config.yaml
image_size: 32
encoder_arch: "vit"
encoder_experts_per_token: 2
encoder_layers: 6
decoder_width: 128
norm_pix_loss: false
muon_scale: "match_rms_adamw"
lr: 0.0052
warmup_steps: 1300
Rows from block 0 of the decoder, named by matrix and row number. Rows with one number belong to one attention dimension. Each number is 50 + 10 x the weight over the matrix's rms, rounded and kept within 0 to 99. All counts start at 0.
# v: attention value (decoder.0.attn.v.weight, 128x128), inputs 0-127
# proj: attention output (decoder.0.attn.proj.weight, 128x128, transposed), outputs 0-127
v.51:29 32 42 35 56 50 50 50 50 59 50 50 46 50 50 63 50 59 80 34 62 74 50 50 52 50 64 65 70 54 42 50 42 38 50 50 50 50 36 50 50 50 64 50 50 50 50 37 50 52 50 50 50 49 47 54 50 50 50 59 34 50 47 72 49 67 50 50 51 50 52 65 50 50 37 50 50 50 50 24 50 55 50 50 52 65 50 54 60 33 29 71 50 50 60 50 50 50 50 50 49 50 50 33 18 27 55 50 57 73 56 50 22 60 81 61 50 67 69 50 40 50 46 44 19 50 41 50
v.52:59 48 50 50 49 50 50 42 50 50 58 50 50 50 50 50 50 38 50 49 50 50 63 50 39 51 50 38 50 52 50 50 50 45 55 50 50 50 66 56 42 64 76 48 38 50 19 50 69 50 56 60 50 50 50 50 50 32 50 50 56 50 34 50 50 45 36 57 53 49 50 50 54 50 53 50 50 44 50 40 50 52 50 50 50 50 50 50 42 50 50 50 50 50 50 55 70 68 59 50 52 35 48 43 41 50 50 50 50 72 50 50 50 61 89 56 50 60 50 24 42 50 47 50 50 50 35 39
v.53:32 50 50 50 50 50 50 50 50 39 50 49 50 37 44 37 50 50 50 50 43 62 50 50 48 50 50 50 50 53 50 49 46 44 50 37 50 50 41 50 50 58 50 50 50 50 50 50 50 62 65 38 50 56 59 50 32 52 53 50 50 50 58 50 30 49 52 50 50 50 53 50 50 55 50 50 50 50 51 50 50 50 42 80 50 50 50 51 53 56 50 61 53 59 51 49 50 50 43 50 50 50 35 50 25 50 45 56 21 50 50 50 50 46 43 75 16 50 65 50 50 44 47 44 50 50 50 57
v.54:40 54 50 50 56 50 50 48 50 50 50 50 50 43 50 50 49 45 44 50 50 50 40 48 56 50 63 47 50 55 50 50 53 49 51 50 51 50 50 44 57 54 44 49 57 37 54 50 35 50 50 53 50 50 59 45 50 50 50 44 50 47 50 50 49 50 50 50 50 50 50 50 51 50 50 50 50 45 47 50 35 54 56 49 39 44 47 59 50 53 50 50 47 50 57 50 45 50 50 50 51 55 50 40 54 50 48 50 61 53 51 50 49 54 50 44 50 40 50 51 65 50 50 49 50 50 50 50
v.55:42 50 54 50 50 53 50 50 67 56 50 52 55 50 49 50 28 55 30 74 50 50 50 68 49 50 45 50 58 45 50 48 64 44 29 50 50 53 50 46 42 50 50 50 50 38 50 50 45 71 46 50 67 50 52 38 54 43 50 50 54 61 50 50 41 62 50 50 43 50 43 50 50 50 38 35 47 50 45 55 64 49 50 58 50 42 55 50 54 42 44 43 55 52 45 50 50 36 43 43 50 50 35 55 50 50 51 61 48 50 50 50 50 50 33 50 53 50 50 55 50 60 50 50 50 50 50 50
v.56:33 50 54 39 50 48 50 51 50 50 45 50 50 47 14 50 51 50 50 50 39 50 50 50 50 60 19 79 41 35 50 50 20 45 65 54 66 50 62 73 50 13 50 50 38 62 07 50 50 50 27 50 50 83 50 91 99 40 54 32 15 50 56 50 55 50 50 42 50 65 50 64 50 90 33 50 50 50 50 50 25 50 55 22 50 50 22 50 82 50 50 50 99 39 54 51 58 62 47 32 50 41 37 33 79 21 50 50 40 50 84 38 79 50 18 50 69 50 55 23 50 58 50 40 99 51 45 22
v.57:35 50 50 50 50 41 50 50 50 46 50 50 31 52 50 50 50 57 47 34 50 50 47 55 47 38 50 52 50 45 50 50 51 43 44 50 50 50 50 55 50 50 50 50 50 50 71 31 48 57 60 50 36 37 46 50 50 55 62 34 50 50 50 32 52 45 50 36 60 63 50 42 50 50 50 50 54 50 50 58 50 55 50 50 50 58 50 61 50 47 35 55 58 50 44 56 44 60 50 50 50 60 50 50 53 50 50 56 54 50 50 50 50 50 49 50 50 61 50 50 51 47 36 50 57 49 50 57
v.58:34 50 42 40 50 40 50 50 50 50 50 50 38 48 45 50 50 50 56 50 50 50 50 50 50 50 46 50 50 51 50 50 50 50 50 50 50 50 50 50 50 60 66 46 50 50 45 54 50 49 50 50 50 48 36 56 70 50 65 50 54 36 31 59 55 37 41 50 29 50 50 41 50 50 50 49 50 66 67 45 50 47 50 54 50 57 35 83 34 31 54 50 50 50 50 50 53 50 68 57 50 40 53 50 50 50 60 50 50 50 69 64 39 50 59 41 57 50 50 67 50 57 50 50 50 55 45 50
v.59:50 50 50 55 50 50 50 50 61 50 50 50 50 50 32 63 52 53 52 51 50 43 31 50 38 79 53 50 69 48 50 60 57 50 50 50 50 50 59 50 50 67 21 50 49 81 34 45 50 50 50 50 50 20 61 50 27 50 50 50 50 50 50 50 50 50 65 49 62 50 50 50 47 50 50 50 51 50 50 50 50 58 50 50 44 50 50 24 45 18 50 64 50 50 97 50 26 40 56 67 50 68 03 50 77 50 51 50 47 47 53 48 61 48 49 50 56 59 61 42 50 51 57 50 50 38 50 50
v.60:38 50 40 50 50 50 50 65 50 49 66 50 50 50 37 50 62 59 40 36 79 50 50 50 50 50 90 50 36 55 50 53 51 50 50 50 50 50 53 50 50 53 50 50 46 27 62 40 16 32 50 60 47 64 43 50 29 50 63 50 50 50 42 50 50 63 64 57 50 50 50 50 50 50 52 50 54 50 50 50 45 50 50 50 50 50 51 24 51 50 45 50 50 54 50 72 51 50 50 52 50 49 17 32 54 47 58 50 50 50 50 45 50 62 50 48 45 50 50 49 42 47 45 50 34 49 50 47
v.61:61 31 47 49 38 50 50 50 50 50 41 50 43 50 50 50 50 50 49 50 50 50 50 50 50 54 53 50 52 50 67 50 88 64 54 55 50 50 50 25 50 50 50 50 51 50 50 50 50 50 45 50 31 40 63 48 19 50 50 50 49 50 55 50 62 60 50 52 38 50 50 44 52 50 50 44 43 56 50 27 54 50 50 45 50 50 50 50 50 50 56 36 50 50 63 50 38 50 57 50 61 50 50 57 50 50 18 54 50 54 48 50 51 50 50 50 50 50 50 47 50 50 50 39 50 50 50 44
v.62:99 76 50 50 50 65 50 50 50 50 50 24 48 50 50 50 50 50 56 40 50 99 50 62 49 30 50 71 50 39 58 30 39 59 50 68 50 58 50 50 50 50 45 50 50 47 50 50 50 50 22 50 50 50 58 50 50 50 50 48 50 50 50 63 50 80 46 50 50 50 50 39 48 50 50 50 57 43 50 50 50 50 36 33 50 50 26 46 50 46 36 50 50 89 63 39 44 59 50 50 50 50 00 50 50 50 70 50 29 50 49 40 51 29 00 50 50 50 65 59 50 61 00 50 00 50 62 37
v.63:66 41 50 50 50 50 50 50 50 50 50 48 50 58 50 50 50 50 50 50 50 50 50 81 43 53 59 50 63 51 50 50 63 49 40 41 50 50 44 49 50 47 51 69 50 49 34 50 50 50 31 67 50 69 48 50 50 50 73 47 50 66 50 50 50 50 50 50 40 39 43 43 39 50 53 50 50 59 50 40 50 50 50 50 42 50 49 50 49 20 65 50 30 43 55 50 50 55 60 50 50 52 29 63 50 55 50 50 50 45 50 50 44 50 31 42 52 50 45 50 43 53 48 51 50 67 50 50
v.64:56 50 51 50 51 50 50 37 47 50 49 50 43 61 53 56 53 50 65 60 68 30 57 50 46 50 51 50 50 53 50 50 50 46 50 50 50 50 50 34 50 50 52 50 50 50 37 50 73 51 50 50 50 52 50 51 50 50 50 38 50 50 50 50 39 50 53 50 50 50 50 50 58 51 50 50 47 64 50 50 49 50 50 29 50 50 50 69 58 50 73 50 50 42 50 50 50 50 50 50 50 40 70 50 45 50 33 50 50 50 57 50 50 50 50 56 50 50 42 50 50 68 50 50 54 28 50 50
v.65:69 37 50 40 50 50 50 50 50 50 44 50 50 97 50 56 50 50 50 33 65 25 50 55 23 50 51 50 50 50 50 50 67 55 48 48 46 50 72 16 50 16 52 50 50 50 50 23 73 50 66 11 50 50 77 41 56 33 50 50 50 50 50 50 50 50 50 50 69 50 50 66 50 50 50 67 43 50 50 50 50 58 35 47 50 50 50 37 50 64 41 50 54 40 63 54 34 50 50 50 50 50 90 24 50 04 13 50 50 50 50 69 50 50 50 45 50 44 50 50 58 50 46 49 52 24 50 50
v.66:47 35 48 54 50 50 50 50 63 55 43 50 44 50 50 50 53 50 50 50 31 50 50 37 48 43 50 55 54 37 60 50 50 47 46 50 50 50 53 81 58 50 54 61 50 69 32 50 50 50 51 60 50 50 50 46 26 50 50 50 44 50 26 50 17 50 62 62 56 41 46 50 46 50 36 50 50 50 50 30 50 50 64 68 45 56 50 44 50 50 49 50 53 63 50 50 46 46 36 50 50 50 50 49 50 50 50 50 50 50 50 50 50 28 50 34 50 50 50 50 50 50 50 50 42 37 34 50
v.67:33 50 66 50 56 50 51 50 50 53 44 50 50 50 50 50 50 50 51 50 47 44 37 50 40 48 45 50 46 50 50 54 36 50 50 32 47 50 50 50 50 46 22 55 50 39 37 50 39 50 49 67 50 58 53 50 64 50 44 49 50 54 50 50 50 50 50 36 50 50 50 50 58 50 50 59 63 50 50 50 50 50 50 50 50 50 50 51 46 50 43 53 50 50 65 47 42 50 53 50 44 50 35 46 68 50 61 49 37 63 50 50 63 56 64 31 50 50 46 40 43 41 58 57 48 39 50 40
v.68:02 50 65 50 68 49 50 50 50 50 61 48 50 42 50 50 05 50 55 50 37 50 50 59 50 50 73 33 50 50 47 46 41 25 50 40 47 50 50 59 51 33 37 50 47 77 50 65 37 50 50 50 64 50 50 46 50 50 50 50 50 50 16 48 57 47 50 54 49 50 39 50 50 50 50 32 50 61 33 50 50 50 50 57 58 63 69 50 16 60 50 50 43 61 50 50 50 54 50 49 55 50 50 43 83 69 53 50 50 50 50 60 50 41 50 50 53 50 50 50 51 27 66 60 50 54 36 45
v.69:48 50 68 50 50 50 50 50 84 50 50 52 34 31 49 50 50 32 32 50 48 50 55 51 78 54 50 53 60 33 48 50 41 44 46 59 47 50 62 58 50 50 75 67 50 69 50 58 50 50 52 50 50 43 46 41 24 50 50 71 50 50 72 68 71 43 42 50 36 50 50 59 50 82 41 61 50 52 50 50 56 50 48 53 50 50 40 43 50 45 50 28 50 36 53 50 44 56 50 27 50 36 50 50 63 50 21 50 46 53 37 50 50 47 50 48 31 32 50 77 50 50 50 62 50 59 50 53
v.70:50 47 57 50 44 50 49 50 50 50 50 50 48 35 50 42 31 50 50 50 50 52 50 42 16 56 42 50 44 48 48 50 61 50 50 67 56 63 49 53 50 42 50 77 50 95 50 48 52 50 51 50 61 50 26 75 50 50 62 50 58 52 50 43 50 50 77 50 50 50 55 50 50 50 50 50 52 50 55 19 50 50 50 50 50 68 50 50 27 69 31 39 56 50 50 50 50 50 50 50 51 53 87 53 49 50 50 50 50 50 50 59 45 50 50 45 50 28 45 37 82 50 48 50 50 19 50 48
v.71:38 50 38 50 32 37 50 50 50 50 31 50 33 56 49 50 57 27 50 50 50 50 57 50 50 50 50 50 50 48 59 50 32 50 50 50 54 38 34 36 50 50 50 50 47 50 45 50 50 50 17 50 50 50 50 50 73 15 50 50 50 50 66 47 50 50 60 50 35 50 52 50 50 30 50 62 50 50 50 50 50 50 39 50 26 59 50 50 99 00 50 50 50 60 50 32 50 50 50 50 50 60 47 50 02 50 48 99 27 82 77 50 26 39 37 50 42 50 93 50 54 50 50 50 50 63 52 50
v.72:45 37 50 40 51 55 50 50 34 50 50 28 43 46 48 50 50 49 50 50 50 50 72 42 50 50 26 50 61 68 40 53 52 53 50 50 50 50 43 50 50 50 38 60 61 50 37 50 66 58 61 79 50 43 24 51 50 50 50 42 52 57 72 50 65 50 43 40 50 39 50 50 41 50 46 50 47 55 58 50 50 50 50 50 36 55 37 50 55 51 50 45 50 50 47 50 59 52 48 48 41 51 50 57 56 50 48 50 54 38 46 32 47 50 50 58 50 50 60 50 40 48 55 50 54 61 54 50
v.73:76 54 50 46 50 42 50 50 36 76 43 65 53 50 54 57 50 75 81 83 25 50 50 50 50 50 56 50 50 47 67 43 50 50 48 50 46 46 50 39 50 11 50 50 50 50 50 38 50 36 54 50 50 50 56 50 62 50 76 71 50 37 50 50 55 52 62 54 57 50 50 50 50 50 50 58 50 50 50 52 43 64 50 50 50 39 50 50 46 37 50 50 50 35 50 50 57 50 59 64 50 50 66 50 63 50 50 50 56 50 33 70 42 43 69 44 50 56 55 50 50 50 50 37 50 50 50 38
v.74:25 32 50 50 60 50 50 50 50 42 50 50 50 46 50 48 54 50 48 50 50 50 48 50 50 52 50 50 50 50 60 50 55 50 46 39 50 50 48 50 50 55 50 50 50 60 50 52 50 50 73 50 50 44 41 50 50 46 50 50 50 51 59 50 50 50 50 50 53 43 50 44 50 63 50 50 50 55 50 52 55 50 50 49 44 43 25 50 50 51 50 37 50 63 54 55 46 50 58 58 50 54 27 50 60 51 50 50 50 56 48 50 52 50 52 42 50 50 50 47 50 50 46 52 50 57 48 50
v.75:50 47 50 50 57 51 50 72 50 50 43 50 49 50 36 50 80 49 56 50 50 60 50 58 49 42 50 36 51 44 50 50 50 50 50 35 50 50 52 41 50 70 10 52 50 50 50 50 56 50 55 50 50 33 50 50 59 50 63 55 50 50 50 50 77 50 54 50 32 49 54 51 50 71 50 50 64 50 50 26 50 50 50 50 50 50 50 33 57 48 54 50 65 50 48 50 50 54 50 62 60 50 50 63 55 50 89 50 50 42 50 50 50 50 44 50 74 65 52 42 33 50 53 50 50 99 41 50
v.76:60 57 52 50 60 49 50 50 50 31 50 49 50 41 24 71 41 50 25 50 55 13 50 46 50 50 35 50 53 33 50 53 50 50 49 68 52 41 47 50 50 83 68 50 50 58 50 52 50 50 50 50 50 51 50 51 41 50 50 34 50 50 43 50 48 50 49 56 50 47 50 53 50 65 31 50 50 50 50 50 51 42 50 50 50 55 50 53 50 53 50 50 68 71 50 50 50 57 52 50 50 50 37 50 50 50 23 50 50 50 79 65 50 54 51 50 45 50 55 50 42 50 39 50 50 50 50 59
v.77:50 21 50 51 50 50 50 54 67 50 47 50 50 74 34 59 62 50 50 50 50 50 51 50 54 69 71 32 60 50 99 50 50 50 50 50 50 44 50 00 50 85 41 19 67 52 66 36 75 63 47 32 50 24 50 50 45 50 50 50 50 69 50 50 50 37 51 51 47 50 50 50 50 50 24 60 50 50 59 39 48 50 29 35 50 49 50 99 66 50 49 43 61 34 50 50 73 50 49 50 50 28 80 12 25 50 50 50 53 99 67 50 50 51 50 50 50 61 66 99 50 50 50 50 38 00 56 50
proj.51:50 50 50 84 50 38 50 50 51 52 58 49 41 50 50 50 53 51 76 50 48 50 50 39 50 50 65 50 52 38 52 23 50 54 56 50 50 54 50 56 39 56 50 36 50 50 50 62 50 31 30 50 75 50 49 42 50 50 50 66 62 65 50 36 50 51 50 44 70 65 50 51 48 46 50 41 19 54 50 47 49 61 50 50 55 51 50 33 50 50 52 54 49 51 50 50 50 50 50 58 50 50 50 30 56 30 50 61 50 50 50 50 52 24 50 31 50 50 50 50 50 50 50 85 50 55 50 50
proj.52:50 72 47 50 50 50 70 60 49 54 50 50 42 50 53 06 70 37 50 47 45 50 38 49 50 35 72 73 50 50 50 55 51 50 53 26 49 40 50 50 50 50 50 85 50 39 63 50 50 50 50 49 47 57 53 64 27 50 55 57 50 50 48 76 46 41 36 44 50 41 50 50 50 50 35 41 35 50 46 44 50 50 50 50 50 40 50 50 50 50 50 50 40 56 50 50 50 59 45 63 43 50 56 50 50 50 50 50 50 50 50 57 50 51 53 33 50 53 47 50 38 50 50 50 51 85 50 50
proj.53:53 50 50 70 50 50 56 50 50 50 50 64 54 50 50 58 50 50 50 50 50 50 50 55 50 72 50 50 50 41 63 30 56 50 50 50 50 50 50 50 50 50 50 50 50 64 50 50 50 50 50 50 49 47 45 50 38 50 59 50 37 33 53 26 50 56 69 50 52 63 50 50 41 46 76 38 50 38 50 50 67 50 50 42 50 57 50 42 60 50 50 67 50 72 52 25 50 43 50 50 50 42 58 50 51 50 53 28 50 50 38 50 50 50 50 41 50 50 63 50 49 50 56 50 54 25 50 39
proj.54:50 55 46 50 50 50 39 42 47 51 47 48 49 52 50 50 50 40 46 50 47 50 50 54 48 50 51 51 50 48 50 49 49 50 50 50 50 49 50 45 50 50 57 50 50 50 50 50 51 50 50 50 49 47 48 50 57 48 58 58 50 46 52 50 50 50 51 50 57 54 50 47 53 54 55 53 55 50 50 50 59 65 50 50 53 58 50 50 50 50 50 50 50 50 50 43 51 50 50 50 50 53 52 47 46 50 50 50 51 50 50 50 46 50 50 55 50 50 50 50 40 50 50 50 50 50 48 50
proj.55:53 50 50 44 42 47 50 50 50 50 50 50 50 51 50 50 50 50 41 48 50 49 46 50 19 53 45 50 50 50 50 50 50 50 50 50 50 50 50 49 50 64 50 23 50 54 50 50 50 50 50 50 50 50 50 50 50 50 47 50 50 50 50 47 50 50 41 50 55 50 50 58 50 35 69 50 65 50 50 56 41 53 72 50 50 50 56 50 45 66 50 47 50 48 50 50 50 46 50 50 54 48 50 50 50 50 45 50 50 30 50 50 45 50 66 50 50 50 42 49 54 24 50 50 53 50 50 44
proj.56:50 50 50 50 50 52 39 44 62 04 58 27 41 24 62 42 50 47 30 50 47 50 58 50 50 72 57 68 69 42 50 50 50 46 50 50 50 50 55 50 53 40 50 24 35 50 50 50 52 50 50 50 50 35 50 44 41 79 61 36 50 31 34 50 50 47 50 45 50 39 50 50 50 50 40 48 14 50 50 50 43 23 50 36 50 42 50 51 50 50 50 50 50 70 44 50 50 66 09 73 65 99 53 50 50 50 49 63 25 36 10 51 50 57 41 69 50 49 50 62 41 41 28 50 39 58 50 60
proj.57:52 44 52 44 50 50 50 50 48 50 45 64 54 51 50 50 50 50 50 54 50 50 50 50 51 73 50 39 50 57 52 51 50 50 53 50 50 50 50 50 50 54 50 50 50 50 39 37 50 52 50 56 50 64 50 50 50 47 46 50 50 50 50 50 50 50 61 50 50 47 50 50 41 50 50 43 43 50 50 50 53 50 50 62 51 62 50 49 50 56 45 50 56 58 50 50 50 50 49 50 50 41 49 50 50 50 50 50 50 50 50 34 44 50 50 50 50 50 55 50 59 51 50 43 50 36 59 50
proj.58:52 50 50 42 50 50 50 50 50 50 43 52 50 50 50 50 50 50 50 43 50 50 44 50 69 50 60 50 49 47 54 50 44 50 50 51 55 52 47 50 50 45 50 50 57 47 52 54 58 72 50 50 66 62 64 50 26 50 50 50 50 50 64 50 50 50 50 39 64 50 46 50 50 57 50 50 22 60 42 47 50 50 34 50 50 50 50 50 40 50 37 51 50 52 50 63 46 50 50 61 50 50 50 43 50 58 50 50 57 50 77 50 50 51 69 50 50 50 39 50 50 48 50 58 58 46 50 60
proj.59:50 50 57 59 37 64 38 50 53 60 50 50 50 50 46 50 50 50 50 50 50 41 50 23 50 51 50 31 51 50 52 50 50 50 50 50 67 50 61 50 47 50 50 22 67 35 50 41 50 50 50 50 50 53 33 50 48 50 50 51 50 34 50 50 50 43 74 50 50 50 50 61 50 50 50 50 30 55 56 73 47 34 50 50 66 47 50 50 50 93 65 50 14 48 40 50 63 50 36 50 50 50 50 50 18 50 50 52 50 61 50 50 50 36 50 48 37 50 50 50 84 50 50 50 50 39 44 50
proj.60:50 50 50 50 50 50 40 50 50 50 50 40 47 51 54 50 66 50 59 50 62 50 50 36 50 50 50 50 50 25 83 44 50 32 50 50 50 50 50 50 49 50 42 50 51 68 50 63 51 50 50 44 32 50 50 51 50 50 50 50 48 55 50 50 50 50 50 50 50 50 50 50 50 50 50 50 34 50 50 50 64 50 50 50 58 60 50 51 50 40 50 39 41 45 50 50 50 50 50 48 47 50 50 50 50 43 50 44 50 50 50 50 30 18 36 50 50 44 50 50 50 50 50 30 50 50 50 50
proj.61:34 27 50 50 26 56 50 50 50 49 50 50 35 50 60 50 41 54 50 50 50 49 43 41 59 49 48 50 50 58 50 50 39 50 50 58 42 29 50 44 50 50 50 50 50 50 50 50 52 50 61 54 50 55 47 50 50 42 50 45 55 52 50 50 48 50 66 50 50 50 33 50 50 50 34 43 50 50 54 64 46 68 50 50 38 50 50 50 50 69 50 56 50 20 27 50 59 49 50 12 55 46 50 65 50 50 60 38 55 50 50 49 50 57 50 50 50 50 50 45 50 50 56 49 50 48 50 49
proj.62:50 00 95 50 50 50 50 65 50 87 44 40 50 47 50 83 50 50 80 50 66 22 50 61 49 88 50 50 50 00 50 48 50 18 76 54 50 50 50 50 46 50 64 32 33 55 60 21 40 17 39 50 50 50 74 36 41 50 50 81 46 50 93 50 50 49 50 49 50 50 35 58 50 50 85 21 50 80 48 55 50 50 50 50 20 50 20 39 50 50 38 52 38 29 14 50 50 18 41 50 50 50 50 58 72 56 50 50 50 49 50 35 50 50 50 50 62 50 41 50 50 82 50 30 51 50 62 59
proj.63:50 42 50 41 39 64 50 50 50 62 43 50 50 50 50 50 50 50 50 37 50 50 52 48 31 50 50 51 50 24 50 57 52 50 50 59 57 47 50 60 50 50 42 36 46 50 50 71 50 39 50 42 75 50 50 50 50 50 50 65 50 65 45 61 50 50 45 64 50 50 23 43 50 50 50 48 50 50 50 49 50 50 88 58 58 50 36 50 50 58 50 61 50 52 53 50 50 50 49 55 50 50 59 50 49 60 43 58 50 39 54 50 33 50 65 43 50 50 50 47 50 50 50 68 50 50 50 49
proj.64:50 74 50 50 50 55 50 50 50 50 36 46 50 51 46 50 50 46 50 50 50 51 36 50 62 50 50 50 52 57 31 50 45 60 50 50 50 55 57 64 50 48 50 50 57 55 66 50 50 51 49 50 50 50 36 50 50 49 50 50 48 66 50 50 50 50 50 53 50 50 48 50 50 50 76 57 52 34 50 50 53 54 50 50 41 43 50 65 50 34 50 50 50 50 52 59 40 50 55 57 50 56 50 43 50 50 50 52 50 49 50 50 50 50 63 35 56 38 50 50 50 51 50 72 50 59 50 39
proj.65:50 62 39 36 50 50 34 50 50 50 50 55 50 50 74 48 50 33 37 50 50 22 50 25 60 62 66 31 61 62 50 50 50 44 49 61 50 50 50 50 37 50 57 42 50 50 50 50 50 50 50 58 50 50 56 50 50 50 50 50 50 49 50 60 50 41 07 50 50 50 51 50 50 50 57 50 75 50 35 50 47 50 35 05 35 50 50 82 71 50 50 50 50 50 70 59 34 68 50 50 50 99 50 50 50 50 44 58 50 37 50 50 74 50 50 57 43 21 43 50 69 59 50 50 53 50 40 44
proj.66:51 28 59 62 29 58 50 49 50 59 30 53 50 48 40 46 75 58 50 40 50 50 50 50 50 47 50 50 59 67 48 50 53 46 50 62 19 50 50 50 53 51 32 50 50 39 50 31 49 57 40 31 50 50 50 60 50 50 42 50 41 57 71 50 50 50 58 50 29 75 50 50 50 50 65 50 21 30 50 53 50 50 50 64 50 65 50 46 76 50 50 57 39 55 27 47 50 27 60 43 50 50 65 59 50 50 49 50 50 50 50 50 50 73 50 49 50 51 50 48 53 71 50 67 50 50 50 50
proj.67:50 54 48 60 50 47 53 50 50 50 56 45 55 50 50 54 50 50 45 50 50 55 50 39 50 34 50 50 45 50 54 48 50 50 50 50 50 50 50 58 43 50 50 38 36 55 50 52 50 50 50 50 42 50 50 52 51 46 50 57 50 44 50 72 52 54 50 76 51 48 50 56 24 46 50 48 43 50 64 50 60 57 50 54 50 44 50 50 47 50 53 37 50 51 50 63 50 37 54 43 50 50 50 70 50 59 50 50 49 43 47 68 43 50 50 51 50 50 48 67 50 71 50 40 49 54 39 50
proj.68:50 57 65 50 50 50 57 50 39 29 50 34 35 50 37 55 57 40 10 36 63 50 50 56 50 50 24 50 50 65 32 50 50 49 36 50 50 63 50 50 50 50 53 64 64 34 40 50 59 50 00 45 50 50 53 58 50 34 25 51 50 39 60 50 55 50 67 50 51 35 50 68 50 33 50 50 50 50 58 50 57 62 50 66 39 38 50 45 50 85 50 50 50 50 38 61 50 54 50 50 50 50 50 50 50 35 50 25 60 50 50 50 50 50 50 50 50 63 40 74 51 50 50 50 47 55 50 56
proj.69:50 31 50 44 50 50 50 50 59 50 55 54 43 50 50 50 56 77 50 50 50 50 50 50 58 50 44 50 53 50 52 64 50 50 50 50 50 27 32 50 50 50 50 35 54 50 47 50 34 37 54 50 58 50 50 73 46 50 37 54 50 50 32 39 47 50 38 54 45 50 50 50 50 40 37 50 58 50 50 44 45 27 50 50 50 50 50 50 51 49 50 50 50 76 50 25 50 50 31 58 54 52 53 50 50 55 65 50 50 50 76 50 49 50 50 50 50 57 49 50 12 28 63 50 48 48 50 54
proj.70:55 50 50 50 50 47 61 50 50 50 50 50 50 50 50 99 50 63 55 27 50 50 50 64 50 50 85 43 77 65 50 50 54 50 50 70 50 63 50 50 50 56 50 50 50 50 50 50 50 50 28 50 50 50 68 50 50 50 50 58 50 53 50 45 50 44 50 50 50 49 75 50 50 53 50 50 50 37 48 50 45 50 58 50 50 56 50 50 72 50 33 38 52 50 50 50 50 57 26 50 71 85 50 56 50 50 07 50 50 55 46 50 43 73 50 50 50 50 35 37 77 50 50 50 54 50 57 56
proj.71:52 16 50 50 56 41 50 50 50 23 50 32 50 50 50 46 50 50 83 50 50 58 50 46 50 45 50 50 59 12 66 50 50 50 58 51 50 29 41 50 50 60 50 50 38 50 50 50 50 50 74 71 50 77 50 47 50 64 85 66 51 42 50 50 50 41 50 50 50 50 38 50 50 50 68 50 50 50 50 39 50 50 45 40 50 16 50 50 50 50 50 50 64 50 50 93 50 50 33 50 63 50 17 50 50 50 50 50 76 50 36 50 55 39 50 43 50 99 36 41 50 50 62 50 21 71 44 50
proj.72:50 50 50 53 49 48 41 50 51 50 36 78 67 50 46 82 50 50 53 50 36 61 28 72 50 50 50 41 51 50 51 33 50 45 44 50 50 50 50 50 50 36 60 50 41 50 50 46 35 50 41 59 59 50 48 50 38 50 50 50 53 50 50 50 50 50 49 72 50 69 50 71 53 57 51 50 49 50 53 41 50 31 59 50 52 50 40 50 45 50 50 50 66 50 50 50 53 56 60 50 50 50 50 34 39 50 61 50 52 50 50 58 50 48 66 50 51 50 50 57 50 50 38 73 50 38 50 57
proj.73:50 56 44 50 50 46 71 50 41 36 50 50 50 55 50 50 50 19 16 50 41 50 27 50 29 42 50 63 50 76 50 50 50 61 50 54 58 50 50 50 60 59 50 78 56 50 51 56 50 56 50 50 50 30 37 50 50 50 59 50 57 50 50 52 42 50 51 50 50 35 50 50 50 50 50 50 59 50 57 50 72 39 50 50 50 53 50 49 50 50 50 50 48 50 61 50 49 50 50 55 50 50 44 58 50 50 62 52 33 73 62 50 50 50 37 50 50 37 50 21 74 51 50 79 65 40 52 50
proj.74:50 44 59 50 50 50 50 58 50 50 29 50 50 50 40 45 50 50 50 55 50 54 50 50 50 50 47 50 50 40 41 50 50 47 41 51 50 59 50 50 49 36 53 50 50 59 50 52 50 50 49 50 50 64 50 50 50 50 40 48 50 53 52 50 51 65 50 50 50 68 50 50 50 68 50 50 50 50 80 50 50 45 38 54 50 46 49 50 38 50 46 63 59 50 48 51 57 50 50 50 50 58 50 37 50 59 60 54 56 19 48 50 50 40 50 50 50 49 50 68 50 56 50 50 45 47 51 52
proj.75:50 50 67 50 25 46 50 50 78 23 50 36 52 50 34 62 38 50 50 50 73 74 50 50 40 50 58 50 36 56 50 50 56 50 50 41 50 51 52 42 50 55 50 59 42 67 39 60 50 50 36 50 22 55 55 50 32 48 54 50 50 28 70 61 51 64 50 65 50 49 50 50 49 50 50 50 40 67 50 50 70 35 50 50 50 50 50 68 49 50 47 39 50 50 50 50 71 39 50 50 50 39 37 42 50 58 43 50 52 50 50 50 67 43 50 50 51 79 50 65 55 50 56 50 50 50 57 64
proj.76:50 30 39 46 62 50 50 29 68 56 50 50 43 41 87 50 46 50 63 45 48 50 60 73 50 63 50 35 50 50 50 50 48 50 46 55 50 50 71 76 49 43 50 31 45 50 63 43 39 50 50 50 50 50 50 77 50 50 25 50 58 46 50 49 50 48 52 50 17 43 50 67 52 50 55 36 50 74 50 38 49 30 33 50 50 62 24 56 52 50 50 50 06 50 31 50 50 46 27 48 54 65 32 36 25 62 50 52 68 36 50 50 50 50 50 50 50 49 50 50 50 50 56 50 47 50 31 50
proj.77:50 50 50 34 78 58 50 30 26 44 50 62 50 50 50 50 57 73 47 50 22 00 50 50 50 52 73 35 50 57 27 57 50 45 50 50 50 49 54 45 48 75 61 40 50 80 52 50 51 50 57 53 38 60 85 91 50 51 50 50 55 50 75 70 50 23 35 65 50 50 84 69 50 80 84 56 20 50 34 34 50 19 18 45 50 50 50 45 59 37 29 50 42 50 66 50 50 14 50 68 50 99 50 50 94 38 50 47 50 50 51 50 50 85 59 26 62 50 50 50 63 35 40 50 52 99 45 50